Rows from block 11 of the encoder, named by matrix and row number. Each number is 500 + 25 x the weight over the matrix's rms, rounded and kept within 0 to 999. All counts start at 0. Numbers have three digits each.
# convs0: expand pointwise conv (encoder.blocks.11.convs.0.weight, 192x64x1x1), inputs 0-63
convs0.0:474471550525475500486461517551466507459495523459492480509532486445521517470491510491513502512520525458512482502510521506493525490509510480484494509515537483527499505529532506470473452572514516
convs0.1:511478518528507469499496525496484515516448491443512482517517502481505510501495514476505518479478519540572527497536492511498575489492520538453471510488523472515517477515508522522472460481500563
convs0.2:509496504499477513506507484488463484509473523482509487483503491524525507492532493514495473489487508510510501487509508474511508532516496544499516520517502479498520527501513538481492508500490483
convs0.3:469528518468520497512499493494522501514507507506530497501497519508503486533496533529522520523520498495488498502480534512494534505470521491511502487525510496467518505496503534465505527483492494
convs0.4:476513531487541485505492520501510495469528507500540474508504514518486524498461498494531507485518528506473446525497461512466484500484472526517498519487519490507502539485506529444496504509513512
convs0.5:486498529476561518510500485514484488551514537514471465507470526515478551517491496508463528482526478490557564536466519450520468522511440465445489478499456510521503498478467494454501509541533498
convs0.6:509533438505508502499457538502473496473504572503450496526551484536451466476501562447464570497536530495515497527503462499521487500446440524486527475437488509483418463463510593471533518398468449
convs0.7:522500470507504488512452479511490497500459528492501522486470489527537520480484500482516546521469476546539511486499491533495522469505500482497487531508515505491530446508481509494498481527516495
convs0.8:463485499500489495509511500495511519498476494498501531525511483503508517472484528483509532453478499514474493502488525448463478501493475561481479530508533470492484502425423563555504483548491504
convs0.9:495510470520498503494513506499456490498508515532499487489499503503523515487496495504513512512511527507488474496476485495527520514495488457485522492531499501506518510504473518532508489471502500
convs0.10:523476475518510502493500482545560474514539526523533491494499507536518533458502487517517432482536504524511547508522478488514449524517504504464537521513494468409503526515500512489488489507518561
convs0.11:488471500512494518474507492520495508456499474507476494498484475479485494489479492451527479494483499497500506547530471508496476507531506474454532506480498506508502483480453447528518473499504487
convs0.12:532490490521554501498503496505509520484490484454489503513496526486517507525487563496514457499523502484519451476468504544506496507500495471495505506497500496503511473549526521504484508474506475
convs0.13:514508472535517501514497505482444514458519504489482485493489493487488510458520471466493492470514499477500511487508508497502498522507499460518543493511500504495488481532483499534495511512543476
convs0.14:546514505479526505566506495475568508517479504485510472518526525510496488485512502515464520511499501523530523484492513526493459512480458490482472523483491525513519541514535504472491526526500507
convs0.15:455478466459516527455471528518512516519460458521499493545538497466494523477540506476481539491509490520488545482542490495517522497510480487518527504484529454487472457471510504507528560470464563
convs0.16:495523524570508546480436469480542451504533565476478490504510492559500409507461517530537509478528536504496464542489460476464487520466516507442475509511473515492483489506518458507518466470536523
convs0.17:516504463485489491504508472502536524512448465492460516530488511493508484506561493480480488516472540501488515477453488518517461500570489491551524509447558477502511513533514499536519491493511537
convs0.18:515494474496565535485519498463489520552502512556521510500511485510512537507539444484501453518515474503476583488514470556530519448528513494480457482578488494542456532475470485537515492478525479
convs0.19:486526487534501497479520510534511472515542529480527512515494527495509525502525493520524501538468492514491515500468476527503505526538474523504510486500514447533490527485518552507478465508482487
convs0.20:581486491473493482561535537481470501519511474466505538452488501462464490489512490460517487488449487512512479505528538509490532476492563525531507477484488519494523477509506464543474501520547491
convs0.21:465497498450528453468495447499475483523525490530512523491513503480500520450498544484495502506500518502487462495537500503485463472537519480518471470540535502477499502506504498548474516542483451
convs0.22:514521482481456485515497516492491486529475503514496529517506517495508505502527514502508503483475495505529476480488481445527487490494501546497542519530470481489499495491512491550508511490515512
convs0.23:497507498512539510524547520502494493509489486523469477476529514514485519506495536514539531460518493507556443502516452492519511523539465455482488529520466500524515458521513512457506514500507485
convs0.24:509508506487521504502514473489491528500517521483523478529516495463502496480508534517517510513483495530470486507534496496465531488501501530506475505506525476506518499471514533476479516484489489
convs0.25:554535488501505528499483517461509509482472502500519507436494487512497463564510508475483503520452536546509485453536465527510491528540483511475517498552484517511501484492498545554525484490534480
convs0.26:512488493530524519480480495539510513526523526502503512505493467522478436507501478503509518527482525520498512516495514491502512501514496509518501476484501561461484528492486479508497508529478504
convs0.27:535503536524516464523498510545488429521535533536476532523467480485526505505483461529505552489474478492484496488490503510506537468499500512476563456504507520503496533493478522497485518511496486
convs0.28:443521444503494451520472517490535481497500515455458531540522502523543464463485526472494515490517555515575455518471504488497508504531491477504512513490492467518509516494503497487506497521516545
convs0.29:505518459505509519452475483509530502510534494515504478534459534530511546493482455521460535528496505493491497512518506493479482500503451500487472494508519496552510503500501498483467510477514474
convs0.30:496490513511521548476504486480506516445497492517472459514505465518508498477494533465467493520503489498507530485516490487472495494476489507479486499474513474500533506475503486527538499529531476
convs0.31:505452487451489511483502478530495469461495490520513469521470545458539528523465492482511538503510472486467470487512538521515490495488509507516511512508500529458550497553535474505492463525515524
convs0.32:496509490503497479510476518473470485502516458485485505543492508518511494518514497492528474538463532496483507474550490485484531522518481527434515474488526442466474469547503507487492499510481469
convs0.33:547501489515469465498487510490544467501532516498503493519514500482525518495509467519559546501495502497532491520497462492483529457508496507521529468467482470543459509421498464471504469490445523
convs0.34:536521537528465481468532508503533440503529526512487451508509496471481499507494518519539507516506427541526525502512477490507461521454442530456489496459466536525476495549495476535467490520482512
convs0.35:480509526491442505490482485499536506517520509495462463495510515514489506495499507494479514523500507509509527485533509495502499485518502507477507506458546458473497468519483500485494505541510536
convs0.36:480528474512473466526509477497542462551497458485467475472523533480476487427515542523498485527464483486555535463503516502541484490552489589492495499456517482513464481474531524474505512464493526
convs0.37:520483523558514517490507505536452492542487518457520509518477513489515497473544544493521567466479516507507467506498511512488537493482502509449546510502497496489504516562494523495454496497473491
convs0.38:568495513493505534477526520524531476511478500525471464551483507492477495471479485493528516532483556492519509514415504497511536523491499498507492531484534498484495507556496528499476446507481487
convs0.39:595496524453504471464516547470513516478507486498509532493470489465544432423479493505474522503503503527453478501543524485509553540478528516517532497499538513515522499570453480545436545460528558
convs0.40:500471482463500482497521513531478521485519476509475487531474511521522543523481455480501520516489521478510509475492461491482486505476493512500504481518485506525480480526512489514486504451488470
convs0.41:507465522482484496517519512521514528496521504505494515518494494482472507464502495509517503489504513494474538539493462503498498513513492486472473537440455500503502499480505510508503493520521504
convs0.42:508494490515489512501520506486493443487504477511507488501518492497493510467491493514503506491519510514521484498522552495514517514495541515521515523510479476485562483507509491498476477498482476
convs0.43:506511433528537500535530504479521515474505544488501507478466505511529489543505519512536495492507508539534526483537491549563528513447456485452452450515508512485554536505494514489499472505487514
convs0.44:526474501488502526515494565463507518503496513487504512466487456513464496488520488542460484515488502518485510524486485468483484512494504504517474517500506536530505515504564473503489504496507499
convs0.45:500511505506501490511512474482452482513504485502518486487498511507472509495461471530531494497485516478493482436509440496475496536516499541477482497510469469518505502507536516481533510525531507
convs0.46:524544473468475496494499529486503512504511485521501484506502504460508502525480467516537499491490506482512448508504493457503506487506490465503462480510486545536489474500483487535513460494472491
convs0.47:498538484496481516518472525524491515469440518506472488476517516503478508486519512471491551430487519456514501479475454515484485486452503472497509491483514514471474489482484472479527495463508514
convs0.48:504480510504518500490507484490501512504461536483508504495515481466522553491502541488486521486480486509527492485519510517519518456483524489499492463541478516484471493497482510504513487440486574
convs0.49:481478506507463479513477486508507505510521484507485512487478500514501524470492479483532512520506497506505518501507511518565502512502513489492510502497497509490512477510536493500486492507484531
convs0.50:531531485514504529500510501523514515515507526531510519502525499527513499464484484486446488503462501442478531484499456577520477451497523526467455505500466523461481509513483476558495469475510529
convs0.51:517513513481500484476520492497506504481472455467456500491499506483499491518497499496506522520507475476487501521506531505505505483524489488524494496483506494543505514476525517486511478480472505
convs0.52:506480480488512456582513482503496446524529498491489526480495454447485545534515493546485449476487436523519509508528548493529493491527532515495496458512500499501488489518505482467478517484521505
convs0.53:480484479488493518500501495446498498526535552525512531482485488501487545482506542473540450485514503545502537501532481511575474529517486502508482452536518530448492500501504538509539540433504505
convs0.54:488485499492550503518494484545489515495509500479487517511485499496464515495505514525491499494475497509485500516533493511476475501512473480530497488486508532496474516532557470541489517504521494
convs0.55:485456457519490505415482495537483488496524513487536479486541486509476469479484472497550499497561502521497480476495483529492518521505488454547460491482500495460480528480473497521501509466493514
convs0.56:456501498491536503480485508500517492517536513507522489508469489508488471527509531536489511495498493518484520511479512459478495468517487456533483507517487507505492498465505496532530485506518504
convs0.57:555518544513524504540481533539494454555450492526534500494491542475497533536509499495515495500519536495540510502510503530480487467475492542542489464497480528471455527513505487504498489566485519
convs0.58:522507463559553472527541562544495546490491467495488453492441518521453477530495486546488491463482451525510493496464480567540530542439516459488550473470485408513495505511511510574539493529455536
convs0.59:538501490465453501540496481508493484487451465537514479461520523508505538449482518516477493417466417474484509503513515513480508547472526434485492495534543433525495459512486532480479515461499551
convs0.60:496482511501505491479490493545474478485468506518501514497477493526497502501480469506470483494485500480526472526505518491528473516521494495475509494496491486486504483486482476514498499478501505
convs0.61:483482519484498476503496516502499481498509509474492490529454512515513474501498483482492499483474499488500530460496521481521525504488509489502508514507496508503483482480491515524478483462507468
convs0.62:575510486535560520503494513482428501506512525492514500510500520500511496469528478470532491535500500470455516528546516515518524520521474475579512483463485521485555472509479431500474523480551462
convs0.63:487474534489550507471565487497520496465526501529488509500506526512519529486492533496480511488523475501496483500476507495532492481519539508488520518486518486517501485461522472502544523513519480
convs0.64:483496484488453475464463494456500452533495483538524565561515500525518536468482462442453547549478489528478491507472533513454505458565502498456474538529499459525494500466504486478507521537540500
convs0.65:488530503520522509523501520511490509488491490501506524496484528487539490510528492470500488478527514495520471479515504535544512536498485555464493501498538488466506488513514464486458478503519497
convs0.66:537467451528452486511521491575482451501487519508488522547528476549441494541511481543579475517469525504452523506530462497499555562483453486550547467456523509478516513527482507484446520530481468
convs0.67:493519478506446483480493521474510489486486494515475480469554470522545531461546502486493488501501542516510503513498441505490487541528484494509489513501511450546483504499495494482480496508480527
convs0.68:483469540506499514563427497546551485424483482490490505450514512524492448504512529544508500510508489455522487528482489453497522531515480576570518501443504478519494448503494488481522492556525522
convs0.69:583492513505477527483498540524440482447466497529485532486517520501498495496512520525480549508469526512501485492480450477477499492510536520489537432502535480501440508455531514502478493552528469
convs0.70:499519503513518522451499526515478475506450532507485464498516467512478520511491485490481567467519505497502486482496497529479484490459499450516502540488419544489488562487498499516543474455503504
convs0.71:452516477482517444470513475497534489542536494448480529508454508519519464511470510495438517526498516474507494460484537519489510503482470484503495501492473499455515512515460524457438493497519491
convs0.72:512515511518490527508504509517464529519478523484479522527487502499487483499475485494493523539509480492506510503479501481527515509462508506488489500492590477494512524490488502512515491507487529
convs0.73:467495559462425527437511463504518516473492497536540476544493480520516485501510548517513493513458517462439506487502497514511446537512536482549528499543532492477498507566495491531516495543528497
convs0.74:475523516462432542485533435531458471488538484468476515471535487494494509471539525471507501497484461547525529465498510487491490519513484530538537489490495508498445514537490486486464464515508508
convs0.75:472528466511557526534479535515467524466541514527485547501501509520468477564529425522482559485523464486464532460520462555457475476477527410458476499491515554530506520488494456554449455506450434
convs0.76:530506500463465493485480463476491476507529509510572530479538473486502465482499554432504513508462469484500528574435479526468524495484534515519527508512514518519516509530417548479514515493478464
convs0.77:479511499526488518514482526506533463478521486533480488501503516562477485534519491481504520459513508511504479454498548536525448511498476536517512500545558533490503517524526468507463485510501456
convs0.78:530499530487491529522469524521454469471473495524537494512493497489477486506466497491510583510474523514493511477483506545528498467511481514512510482484502515470487491512502494499480499530540518
convs0.79:536500504475482439491489499486513488510514502486503491496500519496533491542514500535517497491517504493488511449508519508505510503522503527529486487523493520514505497508519493502450493486492519
convs0.80:518537487510504478505515502497452503486505474480447483459500522489502508508499456527432512471523464523445517447537506517483493497506499510496527524482517489482478531488518511479494515558486493
convs0.81:511574490517468498482538439575516498492544516477447484520516524507506494477551531458512441496519482452505508469516510525500511498514503526495504472470483474488527426526469464549495518519541512
convs0.82:466473479492484518504470534488478495473488492553485510497488472563451530473495444498500476523523498514474517504504585524513482539501449493524492512498468507461513466499476435499505516521525516
convs0.83:532489474532532501524502495532524459476509516459531488515516527525494454490538507528442431491508509549503478501486481478527457507484456487511503473509509462474474520505552463545448498506479510
convs0.84:507545532500517535494504514473485473463514469507489517516442486530520509493500493506501506462499506476539518452469515503518499499480496512522503496545512506511500492521524494504514520528542507
convs0.85:540520471514483515498526496508527499502495488471526520526516497489480480480515464488521456488494497528506505475498496490429501472487470500533524502513463521447506507486517507475527496485528464
convs0.86:493509562474470464469485503526471486513487491519514497510467492495485497486493518529467518470463507502494447498506504506480536488527528512492525487503499484500505529491512467513480472554526538
convs0.87:459523519499439491520514493503483486486499446466490507543544463469510533495524483473531506505501460508518466462487533474503530447524515502494538450479528513554467489482483453490523483514544499
convs0.88:515450502471484539460523488507497530521488472548467528503495498525464505477471466483490522478477447537521530546466501508512507493498471488494523490458470492488464514493492522476547458507520525
convs0.89:526524491495480497501523525498524514495514487460510464496517519481500483514525514531508521506513486532504510488514454465486504501490497521533487509483518508508497532508530501495462499536479493
convs0.90:477489508498489502501469487517487513470488525494499492522502484506528512502501490513461509489488503496499486519499524469506501493517490505524526506498510504499513508505496505521468490487481487
convs0.91:511495558481490495445492492496486510526521502487475525516482483492453559521437494502491441465494483483542471500466528469541500516488492503513483510525463511514475505495511503498494488523483493
convs0.92:458481476510478510443476498487457463459510498519474497473483482537516522537478470481514518527519497455500494495491514495541528487499511526516533500517511451527507459520477514519508464485502500
convs0.93:460512453542490455458481479510542441567527499484489469483515514523493479469520460514498506505513502467549508503488529544515532479542472442486462551456465518462508491498521517510470509470477497
convs0.94:512496514535543499509504508487503496470469501506482510495495488542494507479484496490452449485516493505528490530516531480495461503522489512502476505514532503473501487525512500519491478511505484
convs0.95:471544512484542496534483505498487492552473468519493468508473494485518529503466504485480508507466528486477481503499516507528499531496505501496539529534493510507519495494505515539533515488514488
convs0.96:510478491556502556444475500545500511507546507527514507542545481490503470518516456510491448507530528505509466513465454488503509512521506579528469479488420517525457449439526465484510504462453528
convs0.97:501491517553586500516481427517487512476489456480443504500521505448531457503544487496550531557514467488522496548497534517503495486553465512533497534504520514551508467532498433505453515450536485
convs0.98:560525450534522496457546491482466530515519492549510485454503534517478525510449526505460510520441481495468425485502488518524504506530479534532448519484516535473491553487461531503490487484445470
convs0.99:502508511500508488515509511504516527511497496490500530509507506458483488482488522498530500487490506511489536500504467503465490500508482481474485485478475518496478525501483506469539505531511526
convs0.100:450523507468512486526504485503508491501479501508523510530499501489449486517483523513543501540493493504504477550480509545503536489475498518500515528457474533421512463538503501526476498500486494
convs0.101:504523458474506487541483530504515516495508504499520514509526495474506484439504473499478493493488506496509529560512496500515491498509468499473457489481536481556511486484535495511489518510486523
convs0.102:510501463515521445523528482536524447532500536456478486513529469506533496502509494474471512525501482498510489482505505489537511462526492535465486511518439542506510501512502525447501474527505515
convs0.103:524518500511490492480496497475516509524489476486482521477485518501510503502511493512481468512522485514529510481503493531500470485528511517503490490484521538531458474497544527482510514531485521
convs0.104:476519502477511515495473505495510487522473540556513516539431487495522463528452519542550506442501505493546487495464547496479465492480461470427493495508514491534501514487485505529524433484479539
convs0.105:502508511555524494492499479537486532484505484472479495547505491496550500515501482448495496503473522498523429542494497508494516503457460500508549523491425485531523519523498533491511484494510485
convs0.106:532480448484508511516489512522482506440507502514515509549511482512519495486519494532431562534498501521489512543482515500499535489488508510544505511511465513506486460517485449501431479458519521
convs0.107:514510463473493514500491520484476515490489510519535482520481478478504511484495487512535481522482483516525481525503518502499534517517473495463461526505490506498511473497492497534528495458514476
convs0.108:469519537502433554472554507494485523496512514526532489504533484502463483496475541526471514506516520505475486558510476510513465506477530514489502517481543530453531502578505496572475533534474530
convs0.109:507496492492454482514525506501532488502511495478482468501488506484495506498511519511497532528488498501478508464465486496484506478492497489532501511461486495519532500492536506503513492479515463
convs0.110:525510507509501512509505514477537510525514504474517511498526496482493465495499515507503467484520504509504498491495486508492500481519512513504471473482518518468474510487512481473479524528494522
convs0.111:460506505502556505573503536524502493531518510561508470478499513558474520526509553488442539512481457492512525516492499498511486512518503486522485463484503508532485459507521489557569500550525490
convs0.112:503516487464471538490486508512488522529527480488496495502520506469514516529484509498558532491486502499469510471504464523501502482489503480500513488492471498501497483509467509464500509496503525
convs0.113:529520491502510515476493503523520492529522509478486497510506519487505494501517526530504502541489487518485499518489501491487516504486478521513503503498510507521517500488518512504510477503496512
convs0.114:473474463496525469491546472512504516472490515493505492521531502509497505526489500496487507496534466519461503511512517534509494572501492453535522508467488473501519513522473530524496487508485488
convs0.115:482496550478458498492496502527449443522469526461525510513539507492525559511490540527517513459474511506514535499503531487478520497510486559420568538498502509519518535532560465492538503480547532
convs0.116:488516523482515524486486496475496450529535524497487476492470502553486525519474536503476530502486526539487495518517482483499474481517476484485516551519490554511508515505540498465489494463548483
convs0.117:497519535536502495493454493481456477512504518455462521518494527497488468517499566526478470495489544487511464496467512477488492502513517487500452441492507495535514509492500502485463469497518530
convs0.118:522495484481503489441515491479496508512511525490516486495519469470513507483509499501499528510515495463509483505505527490470493483542464528496501528498494540504516516523518494496447494491515494
convs0.119:461531525469533533508501495545505468466509535486479473521452509526502548486479516522430558474468493459491476494480511443484472492456492491516521459535455542506467429484528492533509479473482494
convs0.120:533480489502474502482504459506455568492483503512502454464543479482484487479516489492445517500478538483502470480534474472509512501499456473493512514480500481493517523518494489507472512526493535
convs0.121:504528503529428477516498493520531436525473530475519556505503481517448505479495491559445479466487556510435539520513475517515485541497530489542517441479520491500480504494483532495490509469513494
convs0.122:518491520479485475493472501514499495529510500525495495508523500535507504546515507490528533486519495504508498513510492555500504497517502489514514464522489544499470508540460475504472483477496500
convs0.123:554508498480484499458497502512486476535487474514494487475529525513489520538493484488513507528538506497526496488490518553520474508499509504542524493504469538489466496526444467481487470483469510
convs0.124:498485471505509473470507498499492474470501500520512484488503508536513507512510515503479488526507495512515478486504560484499511485474493516516524499519550481497534503488525481529499472473476485
convs0.125:478453540451451501468491505475520556459447446532536495532489486465480564477524525511494535502481463540500521504493480520506466534511502486529525510500540483505460512538550469557526491484498548
convs0.126:538464547490494509444497502482484447442534561484507544513520521472517522513522490491587517518547513517531443490535526532481495507453437505497513489454463530479522491517475497488486469479499460
convs0.127:510512485502494504503494494500506490508476519513505487502509494515524530522522501488502475495508492499504503480510518504524495507501509525526507490543506501507500486526510492512502480476483471
convs0.128:473510539528483518470489468496489487543500535526468484512470505509462513492492515492485505542493553530494530502503496494510475442492488517507497470493515535455513514496537562462488487470478491
convs0.129:482441473528498525474495489511506485467509528485469498486466462494491500495504488481435483525453510521499496521499493471480499514512502500488506529477478462517503494473502516538492464492502498
convs0.130:472500518524503507489487526463465510509502499482522489511538489539497519485493476469478509511474507543518468537528439524511522490525505490526475491487462503538481524488535491545488503489491536
convs0.131:497471561519490428483522508515560433537505489508515510473533496508493520449489508514511509502509502420459507493501467456473500502515538478484525471514505482483460485499505479457508531501508502
convs0.132:513516513508475503534495488506500471494466490477510474460520482502496490532515515538507481499526529506480526481510531469497505481511498525514491479501526505439480463530529529526464503515463498
convs0.133:472504457490502490501505511464513490543468500523496488501504483506491521483502467483495489500469489502489528467531452490496504497458468522509497526509436472490498474507519466508534555456489502
convs0.134:487503509437493518530460544511510476495463558525475487509502465570549537450443479534380471441475540469503571479442447515503471517478493460503465489461479469472443521460493488502481469532494551
convs0.135:529514458464449512457491466504525473482478491473515548445526457476513502485537521485513483505499493480507498464521524508482487440482529520520492503496555526534483503512508500504512470518507510
convs0.136:526404494479537493536460581433511507492449476503547516508467460497480539538481475528509528502527533529481529538466511479515491481464502452480515543534522505521462559478557528455511469505486460
convs0.137:529514488470532521502502541532488542517488509458526513494509495441481538503497517454513502500478492479534529501521486544530504482460504515513530483505494472525514512503476502510487520473519522
convs0.138:509498505520482540565490503529505505506477501542503489486510467491482537491540511500520491473508528477498535500515523512519506494502529499498536470487504526457447510489514457548547509528508493
convs0.139:515483488436537474466574502504450460514483493480494553447541460485469511515465476488523527508483505478515502525552526481544551523509517544502487482485451481514544522537472538490460493481531492
convs0.140:485479494521501497486483513505464496509496493499492511477498506530519514513487476477482498495490522476506511495497518506494499506510510506482508469514486505510492509497473494522507504493505489
convs0.141:463495462462476518513509458540511473470496518422501491476488491470503496464482485463493479511462473547491498525503467489450515503514481465485496523461485459509528498514474520516531475515488478
convs0.142:524468519445470505476479492496563486513497482491530550454538472532511580496527471461524513542469583417485474462480499473459484436570479519511497514489510495469541449511521512489513504508565489
convs0.143:495528505492477472479498512535464511537526490495501495503509559513491511524498505509505525472509506500489495494498505514522470494507477492503529498500466523498483547523455490503463493516505531
convs0.144:509493508489482503484493488494491501480459483514484512482456514517503504512502474477497498481508509482521492494505504524522476562509478470481500505497485494496511510485486468510514488487530513
convs0.145:480504490471461488494459516454491477475494524459496549472496535495510498506517514520511497433461523518506506486506498509487479472490517498482527475530548477530486521475521520490535446516510474
convs0.146:497482483478500493476476515533507475475482475520474502523510516525487496486512424508492533501491476556529554494462511481489443473520489482493483519530531482511498533530502492497499469515465443
convs0.147:539510532537499504515502486482482493528544527487502490512464541496515430502485507539508509514502528468475484535494514425490520507513482502481479430517468503519504467510452468532475460512519491
convs0.148:492511475510504492498515479485500523523540498503466523542479523514543513531492459529450493494516524482511494493507483473505509529499503493436513513486459502538482525539511502476500541495472469
convs0.149:430498548503501560468505506497485535462511522476507482540489497477485476518539494468490480530516487494504495504497456516534488532447480507503486531511525529485512514526497498485483467522510467
convs0.150:540541481492516461506500535492515503528495508471511524495473521486509513496489510512541469484530514505502493492493478536509508499487503491533527492500506539462466506476519533454496521495492488
convs0.151:506487515495481481501504497509496526491514501492502520513481513481489491490506510503500501511500517491480543556499476512512486497515511479482494532458467500515522522490504493510505504507512535
convs0.152:503459510496488514522491500489512548530471507536503460502495517489494493493507500505493557481504497512491506542458510454503514459513477418523488487500511505524504505502502532513538527498519514
convs0.153:496561485498498482505474514465508453543508523514508549491474519485503500452532527507510535542542471477529493564483469449524511485499514489485513482496527456530478561506502459553567480551490510
convs0.154:606445528491477447491488463488494445497511483553500560527479510455531521508462521553565497510464507507487472492486546552475507515510443560477537495543493489495531464537508486521506485517506488
convs0.155:520494550501492539495498485493546513468502468557510449504499512499487484528520422521513503514463492450496515491502536534489492517507418521465497531480513464480515449488458474460471491501516484
convs0.156:495498534455482523506512473528476496506505474511489528538538462475470552482506492503524493516485496483486558519543473513493469495527499559499494491478520503471488486547516450521541512509524493
convs0.157:510520503493497508520495488526469489502508495497506508546494516512499478509535503516511530494502507545513520527523533529490464493457490513510500461497504533524475509498527511494477513545513493
convs0.158:506504536493519548451483508467473495472501506479504492446469488495527581501503497516518493464525484494551496505487478519467512464437483455515493546505466548492492532507493491496522510445536523
convs0.159:531453430465554486513519486512482574493504463504497465498567498478515510508486516443500510548516444528495473472493527525506517476533462492500495508489500518492486475512519516490511490497448491
convs0.160:515484494525486508470486557455525476464483468551498511533469475532504500480505475503506465530478527494538478551521520514488493542525493522476489515471489485511497473493515507521511521514472452
convs0.161:501494470479481458478503504491491506541466448464479433485515507500497491464466552486534486491484518467549498534537490465511487495506481500492448484482476500484518498489516502513506488454504524
convs0.162:507494480514525506496495512526471517527519505522484509483467511512482533490465455544482532517486522507495486494482500532529504493494497476490507523531514517507482467500479515501483492451518508
convs0.163:510503492490477459544478490512502515535460506490508470517543522514478522506461452539484489550485477452477546481483564515513496481534465512467572532542467495495502514514498506496525464463511502
convs0.164:515538495488513488540492543458509470515490468540488496510471508531483504501500486545525513507489494474521518475483488522515506510495491506503489476501504525519449475523561493534538530493515486
convs0.165:471488492467467446434482466487502512496506549503446532517511525508494501464464508515475526514505496527470530517582511490523538527512513521492545500544508483443513517514473488496464476483499535
convs0.166:504475503484508483498488463489463442523459522483469487494485490513473502503505518544510522480514514515471497465515480432463496558490478500500528483483548449494516529515485510494491483473495437
convs0.167:542476543482519511457500458534525425483522462503528523492499502504521523501502535534467534511543511445448492490453510476457458485528536422520488493525545509510459525485493482552468487536541508
convs0.168:479504504480481486491508499494503489517543493505524515519484512461512501520498509472551549506506494515453515469488463527510559500495516495512529518519479499542488495475493498501507499496505486
convs0.169:466538506494499496472512461480501461503522516505517485481493488498478523511510463497514502522486470529515534532529466489475508463481483506493496465525513480476479480561497497521495517525469489
convs0.170:521478514482510567480498484515500521483526519480507455512515481510529538493503499467468512502497507516499524500513439490539512526488486525561485464523512452523499493490467479525493502519527509
convs0.171:498499457530493527502524544471480515482501482518498506476548522512514470567473460549462507458533493506484458426538490455443485524510497484474517509505471507476496514504524509513502486507468496
convs0.172:482480502482491539484515491492504506479493514497480504539491449486490485469500454517471496503498504511509490492510498475492502488515494490495510502463502468517526450497487535520482497488502505
convs0.173:502487493508456474498517531500516447496520516514496475476493514527518498487522495499497511493467481512507498517474481512566523518489516462487509458498506480546467483483480494476487462487495502
convs0.174:520519488527500537474504497430475457455461491516493513499503486480491502491511494535499484499472531498483525506520511396454463513474487505480489496519486464533486457508540475546536486517505472
convs0.175:503489505491495511493484492471487484500483497548484512486510488506482531488480466476496474489508507477522508539500496513520477509490530506508520501526498502513478471534485495505477510483489510
convs0.176:516520440488529460493509535446505525513468503529507499501520489511496497500478480504493499468520483449501488504483469485487524512493475509535523509493509486510495500530495463500532516485496494
convs0.177:481474493447446486476503460525472457467492496488509540478505537526489524496478469535549531505468496480443515477539525504456508498501522484449489466546524524528482521514481496517479480513544465
convs0.178:527456500537513489476478512514506550496524508525446524518478566486557520498488425524528511488463504536511471478532470480494493489505509480509495516544491545494533487529511490477502542468482500
convs0.179:501506526504524508483503490484494514519525469525483495484487492487480461505501474500510501514489517496484516516494485547510504521507496501484460494486483522518453485508505507510508516521524538
convs0.180:457510516488501465521515492496442472489517515520457502516504483485423511478503475527486513520502450511496502523542491531481493472491521487500468501518536500492488475486490492502485503502459483
convs0.181:455495527522491499499457484478511515492513505485489486496453487500531499482526482522492537508547531487490548533504505495489503552471536515487519485484517493513513532497488495483485491504522524
convs0.182:487479436495507463474536481482502484567522488511518523499562487489485495509509477493467532495494457491500464501554498499502477445517517487476492502499460470503476524507462501496531491455473449
convs0.183:484485482490520477501516542479493517484502554543501471493506522542500512486467473505502511507483527498508490484497477470533518503480519504505482510485454499481505504475488538505502548529487491
convs0.184:518466503506482497474517468469526480505540496503487541430505466474480502521530510528499522532539504502448530498520513504488477516485516470485498485501483495505456498476526466520533500495513523
convs0.185:514505492551524460519497507510520479537503554498510525495529492483486461505486527482524487500497523535493483547508464528566510509514536489474509492492528514502538492534505504504474463524504556
convs0.186:491483511518471507506508489525463500528502502554477511466508516506508540489507491493494480482519513479525486518506500483527478522523481495503515484455482520519469483532510500493476488476518497
convs0.187:510507506492474514491488491502503494510520501504513500514511492453521525551515513495537519503485505507473516491496487512485515514489494495488506495487480495512511499498486492486508503490489526
convs0.188:540505529498523491478474480490509536520473488464490538495494507489458498464519489469493500463502481519486521498526475536461452509506507498497478490502495466538493528490440512513555525529486514
convs0.189:509486485511541528478481491498489507516474487504494497508515466542488470484496467497495468484501498473498474515512507510506469504501494498469509484505515535468462499528501479467484508536510539
convs0.190:529450495529523483511501507472517489504512519499483526510494464501525477496489503514480477484496522489482468441448524558504537515494504450511494483495433527511445480511539531533518495474535508
convs0.191:507491499519524530444499485500484499480512472510486464505496498472490503523479534503536542504526499494498485538480539561467450472511493500494492529487500520493501514543502521514470495506515491